{
  "dataset": "pictures of board games with random positions, seen at a slant",
  "train_examples": 195000,
  "arch": "resnet_bottleneck",
  "channel_attention": "eca",
  "depths": [4, 4, 4],
  "projector_hidden": 1024,
  "projector_out": 256,
  "projector_hidden_layers": 1,
  "temperature": 0.3,
  "residual_init": "none",
  "orthogonalizer": "newton_schulz_5",
  "lr_schedule": "wsd",
  "warmup_steps": 80
}
Rows from block 2, named by matrix and row number. Rows with one number belong to one channel. Each number is 128 + 32 x the weight over the matrix's rms, rounded and kept within 0 to 255. All counts start at 0. Numbers have three digits each.
# convs1: 3x3 conv (model.blocks.2.convs.1.weight, 48x48x3x3), inputs 0-23, a 3x3 kernel for each
# convs2: expand pointwise conv (model.blocks.2.convs.2.weight, 192x48x1x1, transposed), outputs 0-191
convs1.22:132146130165107149110130095121108079136130159148160144183175149163155146175109143124082104065097115109117144091099084126192176097155140157170134170160157100115126123141175107128121155158182079130111115155166126178141158119142104092088078085114106092105162187131049107100148108137133122145160156102077121136108162147120178124171129155167154163115137166122167116128115096104104090059147116095178151139183142152088113131126113160141179140153149113113155082220152098094115034095086093114098193177168135180188091070100163115064102069114073102119168154102154104138107102134131096112131131097130151134129165157134132140138133104156108099122110113110078097
convs1.23:159104180064100104129197177149207175068079075144140149125143150132138161078126157108148134095062108155165154115157125153182148104147166142152134102111125108107163087070174094158175145144165160151163157121077149061063134122175133102114118119119074100098142136125115168093064098109088135096075093109175081157097098154153170157084124125115141104104135136148118161090061116151113164102172153081129089089117115108097102122168169104109157127139132161091137118095147167186162092103127151189144054099082155149119122113092117104121077107107180137176141145170100084080110173125149176184114111168086170156127166153132150174099129103092107117123103118051190167
convs1.24:099168149114145163163126169109091128167180089160210149129128134135161077164144138146123086168099076158106084118165194130090189120128161111128176133121128102120177104114145052059121128103122109089142162117189124179148135131093131151105128169154102118142154136119122109091167160075150139128085095124105102120120053117103087098138171188187177141157154160121127099160144094198146136160132142127100167182170190139136082146145171130081128137084142178115096087152142148147124144108057180168116103063103154113120178167115113057154116095054137159087121132085151140110109158129204151073114161079157100147136101058169113153101115097119140087074115087146143125
convs1.25:111115132172130122145176105082096114115119152052132179082112083136090195126149169140154127121126162133162201186155177167121157145115162150104143097137163126219147123124136155140176120122115169119133184188082174097128119106123097153216077083094162115100104141099072126134136121127115163130110133089144082165147090162120156139135189109083123171150112164100139129088152160129148133138141149162148168205163080095173151184204184021090107155147167101132155136103088104144148131194194109163204172151164094111018136173096147093151142122149132151103102143141107145166129154124122170127128151113123085133150074120124159133140116104095118145101090150181091122
convs1.26:152101142091142096125165112123104088134143066120145099130129144094117166147097098122096100109181170111143099165109088169115115137171117146123128104120108127094129203198100255138085120067054129118133168102114114108143129146104092085129092102144124130117167141093129093166048088125132145059102110119154090081158159100125171106153061116104085106071152149127180124084127132095171157136108122146122150144113130152163091159137096124129102124175127098109128149137117151101155110177212084221205160088091079115090139102103136093160154109125185205132162093154148103155063188141126140158100114143108121091125104159084165116125085076161134116140085126186104115
convs1.27:182098126105103110113119118063105117104111142177140085085145184160168105183154062116143121137151149141093101135116094149129205136191096099103101148176135148157101098129130140104214072069128120117120109145144134141208107160153106107092151103085101124117141112111160199123094090101129123123128122095146084094156091156119157131120062114130136105077134098092139183128112097218085072076111089070077141080081093163109141169144127145114123131159139149094115126095093122157192138113109112065078147173166083149157098094161098137148175156104158122076092172177123158103204158071092111110116100120117095088128148089114068078129108146201126155137084126146157106
convs1.28:110133150098108100098080148138147163196116106218116063122126114104151166147164086158135111150146145117133055126084116086099085134107089130094179144075162187104112136054191152117169104027183132115092079095078158064127129135159171121155084158152161143136087099108111108130096122080105130103075156095144137159105064111146151126117116090128176147097158117121166166113146173151152069128146116089129145121112141122174198143114151134159181133141144134105125117130123140149127131188120124140114092069160073154058155092153124182161110134127225142116170161192161119174136134132126102155088106163141086151150107125093091058127144077064170162112143065153219162
convs1.29:145107136161181120174202127097087138106072105148131091059107141032125160141198112114089124126049084147135068130109114142107073128127147119149113108154131140175196084115090132140073134169155133091114110147121116148095138129147140157131116174125158074107152100067153102146136163132131170187189127195087086064117057086175140123130132135120136131122113118095118155160121107151113115079113138160131145163145084069146107061107127091069099121113143163103122144148096164124153138173174120094176169139134206142128122138140109116163154128123138112113162148146056061090121072054062153152153140165181108090142074115065118146107123130146168119154153138144123120
convs1.30:118180171099106105085123136139146184148163198104191199147112160164118148187163150075142193197184190152227177165177145144103169160130078138148086130120100147109096092123140167074097161140073156080106114093095124105120150056109083118088143146136133153134099155146168153136080102104082120090102124073120111158121133193111130181197174123162148117114155105140125123137144153140214162142122109166124095180144129127137201144099143157103101126129175192110141175193222096142146079113126068175124153107093122084103110116088137119152203118151130118154147193143150178153187195139125106140152151139190170170121143117130121106141162125146091097136144148138085129
convs1.31:115132110105146171081109159103134107135160161080143102109188229131117168170117076158139124112144058128147068140132156144110157178130167132187168174059171140107116142141175223073161163099161171149095142152141108097132088150195122151121111176067099158143142067155101075104134156125135149111056095170074114153135171126132127119124129139137139097119085104133111122098142105147152138161097108119173116102121109155185117078081096120101109129112100105146124099100082097112170058125172160163055139139185127121176129117152151140147125101164112132144165099110156134080134099096149146112142100111044102173147192136154138128104143086126122146108122134089035125
convs1.32:125136162178180117061098078113125124094127116104138145147148122112144130074126078122156136127152153145166124167148146121158145103122113142152131147127185163175160144188192135117142160187152101052097152118082100141076141101118094090054119083066123111161135129122085110099102129072147116129166110134118129161115176194076123100163154150135155169123129111115132131084082131089096122114131144164121129071099102131105112106105083151129174139123138126104127063110139101161120090152169076148198150198172150112140110200124153129171086078085134079085132083088118111107140091102100128117083117114100132091114091062156134080153100096121154091209112103187176079
convs1.33:137101124150120156138108117090108143141079086094173069104136132168164166178139140091069143138121125169141125192146140154173179167072082133153111147093129094117099167110149143092153115065166117120171138140190142130167092121181209163184122163139126149160147120182085118111112154140102121145101102114125086185103113129115113128132116125107155129090087109145112110199130118176124171092141098131147142133162088109174163103082102116121132093067132139117142151164175119147113180077094211119103126143107208099093141114093112121147165114156163216112114110159119171102128203141135137137117127164094121162092158148127144124101115112128155082123191104145187191
convs1.34:083123144103128162085058067142127157141073133137132110149078161158116139125083090144189183144151119186158107192108125158116095132137097166073160141068125096087190188079186116130099116195179120120112141149115117099085173119109101101109111097110113140133075086087103045091185145158166119146100072114122107128159065113167112114077104117104116112120083123137136134157140128136124083094087094120080131124058119092073135124082079076113110154139118070094133114111181081201170122153173151162081127053152143117181129084129162137125153103095129107134139120123163128180121119071168167141112102111114098142144183170173148164106056129101125080082169118080127146
convs1.35:143141111172063080129132076135096100126189149088119133139118080118156104150144175133139137096133146112104105112068105209074137083162147133161145107098117135030122066085182161132105182109155103134137140105102115132078062105134120116097150065141122142129151095109086078150149133152080084147131098111154076096122111116077077076140120136145134131125160135065190136124220133085153172098098076118091093103094071107130107116120164129082106113166101109124147173122159141153078205165145068225100173161132170125127104130142125116166106165117119116086088127182075166119164117176064143195130126136171139137116167138176090115119085084093147117111083219152126146
convs1.36:128060091143121082158119137132096144144131147116139169127150155107071096136170109121109169165123106111132092175127129112099118101103099104108079082070084104100119140074146162157162162172151134105141108085128109100147147196113171102179205170172141116118099103168187182220069104120060125128144164237180134100105113114208150159131138123106133140139165142140156116150136066138196109109097143056067122074075097177148118121159178098173140144153105183070134138084102113135119140125116124098099135148150098081101167140161103120095145153128154179180084128145145131121118173100175102109153097120135142115086099175139059123169171162112184091126147141113148120
convs1.37:083094088142142126096097069096136117137118111124110114137145086105077023127112129113143164150132071165095088105131100098163073094181093133095096132096104092115127217136092128108098091098108093075079109115082147145173086078158105094142136156164142116059160111125089045114119158135202194197117146138185140140158128122127096129130147173087103132088100089146120185091084105118075113147104111136120151095140072107088128144085112099101101096122108188171068095154028062095132115139127069093134130103127067103127137147136084111143088102123123119145064063122096064111112128086128100075148123075127167112111092170154217182154169199072106109126084129095114131
convs2.22:081180130103108100073101149081102123178136143165147161119135161131118099138173192064124125123091119110164129094071090111130210145113146116128115145092139184159159126173079153086128112136121098178049143136129128100107087108178124123075129091071147137130173189142113089082123112151135119137108168107064101133097056174129114150114099139174118126103110100164173073104124097084091119159174082160183120089122153094124108132080081109104040135083121079160127107083113155171122083165118148174166109100127116134102133128111086059148094152181084133158098166137058146139132098152184146150
convs2.23:066126097093085059087114073171107107097114084139172151073150097103140144113093116145146120098164146097116128122064069109121180109165100141170112138071102128129123182139088097106075097074089126179153064102069171159159103095165129157160144159128144069069176128118138051129137175104098112099106119118084149119099109126131108114099161114102117087150173133164159157122112095189124175127157154158121188174116141098138133119163136104076086088067143098113090125144121130124157137087100142174140101137134136128095085172149137117073134148119116067079166161136129167100117149070113116111
convs2.24:126120093128118109128192139154128203160134168072124118151108074070108108087126104144127164130136157169107107152087144161087124121206119137104135142194132147146104071123156155134135124124109103133109116141182189101134116164135117112113124145197155071156109177099121145155139132157111165137133105091113138033097048169178124079185111107089139116094114087111070095127125060080100114167099091155144071086081057112170118144106109145066126170110167146117156108160139184125128156084095152096069145159066145139106121135092115125144135059195154126184102089101120156050142125122119075149
convs2.25:187129096147095134141175107160096106140124131119152137108170158154093122163143079104093143138050138072092187157102116117169105141206084160137187086051102103092206113133114150129140111130137137070119086106127121084081150082120075085164097138090147177157142120084100119142135136115157130104129098115188144118093124212146079150107121137101172092122165119153155189041086145110154134113160084126138094097108122087108152192089123090174118117114094122113168153085126191095130132128133102164150145137125098119118129162137157148112149095116112121119170103101152165117116166160149104158
convs2.26:191091139110215110157126085157108128122098121096090163141231164237120108150144129135143083109112113162186058107060125119231104057110148130164125128123147125139133192163114104114154085186086138085106093156099123135153145157110122143113165166093132148131093154129153066111128114091149129113160103119125154117103127070123107114122126135171119090130224098086091214072167120108080177074092148138099083163121109133113143179103129120111150132062161139101141170120122101083111118150101139107109118158189105061098125107121070163127066087089102196108174119081160135104074168146085073115
convs2.27:128144115160091169115121107132113161143101131123117120137123143215173045143085076089119116146082117158140111129071172135161100157112135119147143177147152161186103141148118094080142131133122114102193119114132065115153149064090158106148078181157098131102155181112083147156054132112078190101126152174123129100102120114105129169161088140156196108156111091086110105108118116090165142123184111118107110122107134094100126127037183148076092119073087110165088133150035178166159101148084140080088135159079106125175177171082144104119132143164107104101075090137085193099095105108145100105
convs2.28:072101095107133168165127108113071089098125106122113101097101065128100149159096152160109125109133167136157155097098106165151131161115089096154165135176147139105096103086128136123068080077074139084108122107085140120089067092106077197095127143055121149152131147112147142152132155136144148106129107132130097108087108138105193115080151112051140070135117131146109186101131120098137084077091110081107094143108138119054121138135081105155092116144141099121163162079045150089151064120160110153067098164112112145068061088097129115073165113077114116080120067130161088116144136188110096125
convs2.29:090162148122167090141156111106174136114131095109133184150077128162100107107118171137135153087120176129146123133172122128096093140104129142168142082172137133090113119118097102092086147101106171162066122106138146086144229103131145071131102185157132115065131120121102131151133206083117106212135091113162085101208118116155154110130092120074075137191040168141076122199063116123101143050146140112194127084072092115118093120160106163150127098121109183105134130131079129103177096079124092151141126176104138147100125031170157119143155142172142195171055144158137099106104156152123131127
convs2.30:101079141055167191106138144151094090145199126138120109128136042136086085147116149149140180173173086067113115143180077104133109081173103132104145084128134111090131113127140096141073101079132116112127151105185129189113180113054086168120102134137121146078069114158173122110153094099142091146103090127066092107135172183101139034154172151116192087170162109184063114127163083162101118230140122194098181090153157066151113178117100147087087087161048124127147150099098115101178097134133127135060115084079089122099104149177110195120166112124110129149157129104143057067154089121090108085
convs2.31:156119094145164119144146079147166154118095125122134130118128191124123183158145138067109143102125150111143106093116110085096121136156095207122133092135087137139143133141183090108158132135087111136155127177098111136123138157097126080131075160117095151170126180131107149108145131136124182166082148100158168091126134194158106114129148111169115147082138129150121077104083111095125134130137204104138145129076123079127109163139121106138129130133155124148094109084150146159098098150153185134143134154144093117087088106070114097143134083167148133088170144211145155189118110146154123148
convs2.32:119137132077131175083123158128103132142078110133148141106160181138091117156220124115145089157078120148096076127136138093132089096115144121117151117152138101133167123089195131128182124149142154192125144159120124172164112094134114122167127140168151077111099094126178102140136135132125093133167099087139100103122141154138160110094091081111119118121140101116093214196111181142094176154190143098070186091131104177130089178175136119220106135115156122135117055134118103132096150121130125168116106103146067097136179130099096136105134183138105152087134101114105128116240143139194087119
convs2.33:107097115157113094063150110158077156142159157120098117174092099097100108140098110152129133119113123141091096100121113104112127086141078185104136093122158141108130129110097076182112132111097204131155156159167144115111140073137092147095110125120096086203145111108112117104148129147097113072144128167108169104081123178123100114137110047098151165085073128138130111117127095103147141124074124118095124123129208153153098034132136176137162077150130123087117088114190108076125129123093129098118075126103076097162118118093144081119154079176108070138117143099076130123105095172141122137
convs2.34:161156166155123124087124076124142145096131016121137127125128146155086172129147184100137111147127157104151103105137142128123095179158149073145170167149128121129191131085149132121113156090128105130115135188150124133066152115096144150157128096104122145171153157102106114102108209154132132138129172094153102127161106129210123143090122127094074158127102165184157141152106184122140103131126146100125163139166185152165077114141098114145131095095158107132074104117113174176108110123134148079094159151180116167116078068105184118104176056169103155183130112159136082094119122113136149092
convs2.35:099124170170121132090097066130134124098076128142085122134132143124161144165112132115104143117174194138105113123162147122158130135153136134138147162122134076121144090150102112094097150153068170135107123057107061125129169109099137137132134095133097139129089145092139147078059168146120118147137154137118075162117092100148153164191174145152121118133149083120065109155093086094087100111105110168184084088132134126119141160191122163128142091137107166088074098121160144180099106117095101087105153150108133160048125114091139139162135096119147136169168082163136118109157128165078149121
convs2.36:137162104106136117154102119101099145066169176130146138107144115132099134198143117150116125086140176101149115084171096096072168077074203162081117140130153092096162074093166147126102205182190126150153076110142121091149115094159153163110103094124154127087100141206116126100106108128112090143127162077128131133164100135120162115107102138108113086138128131144182169121129153105094056122101118130119097073093167096072144095177102106142087119155103154138080125117143088126172124138079090139132143157109181136155128089185149128110061146164058163126142099123145105164147146158151141152
convs2.37:082159117201174109134126139149132172135136135103123095172164109121131206097137114077134113152111150115126158126149095139123159116109155178135103076112068205133141134138122092124097126158159133128150145081073125111161147090142171179129126107124154101131112124137074132149076163142096164128131108072125165109123122059124078115104044128161120114133165091122157120137075089149123156110123112131122178104152086193128126157175055092097120154086186185141143146128163151090084120071120150097143166122121131095143150079194075127103105125081117130090111143146114121107119134083103192109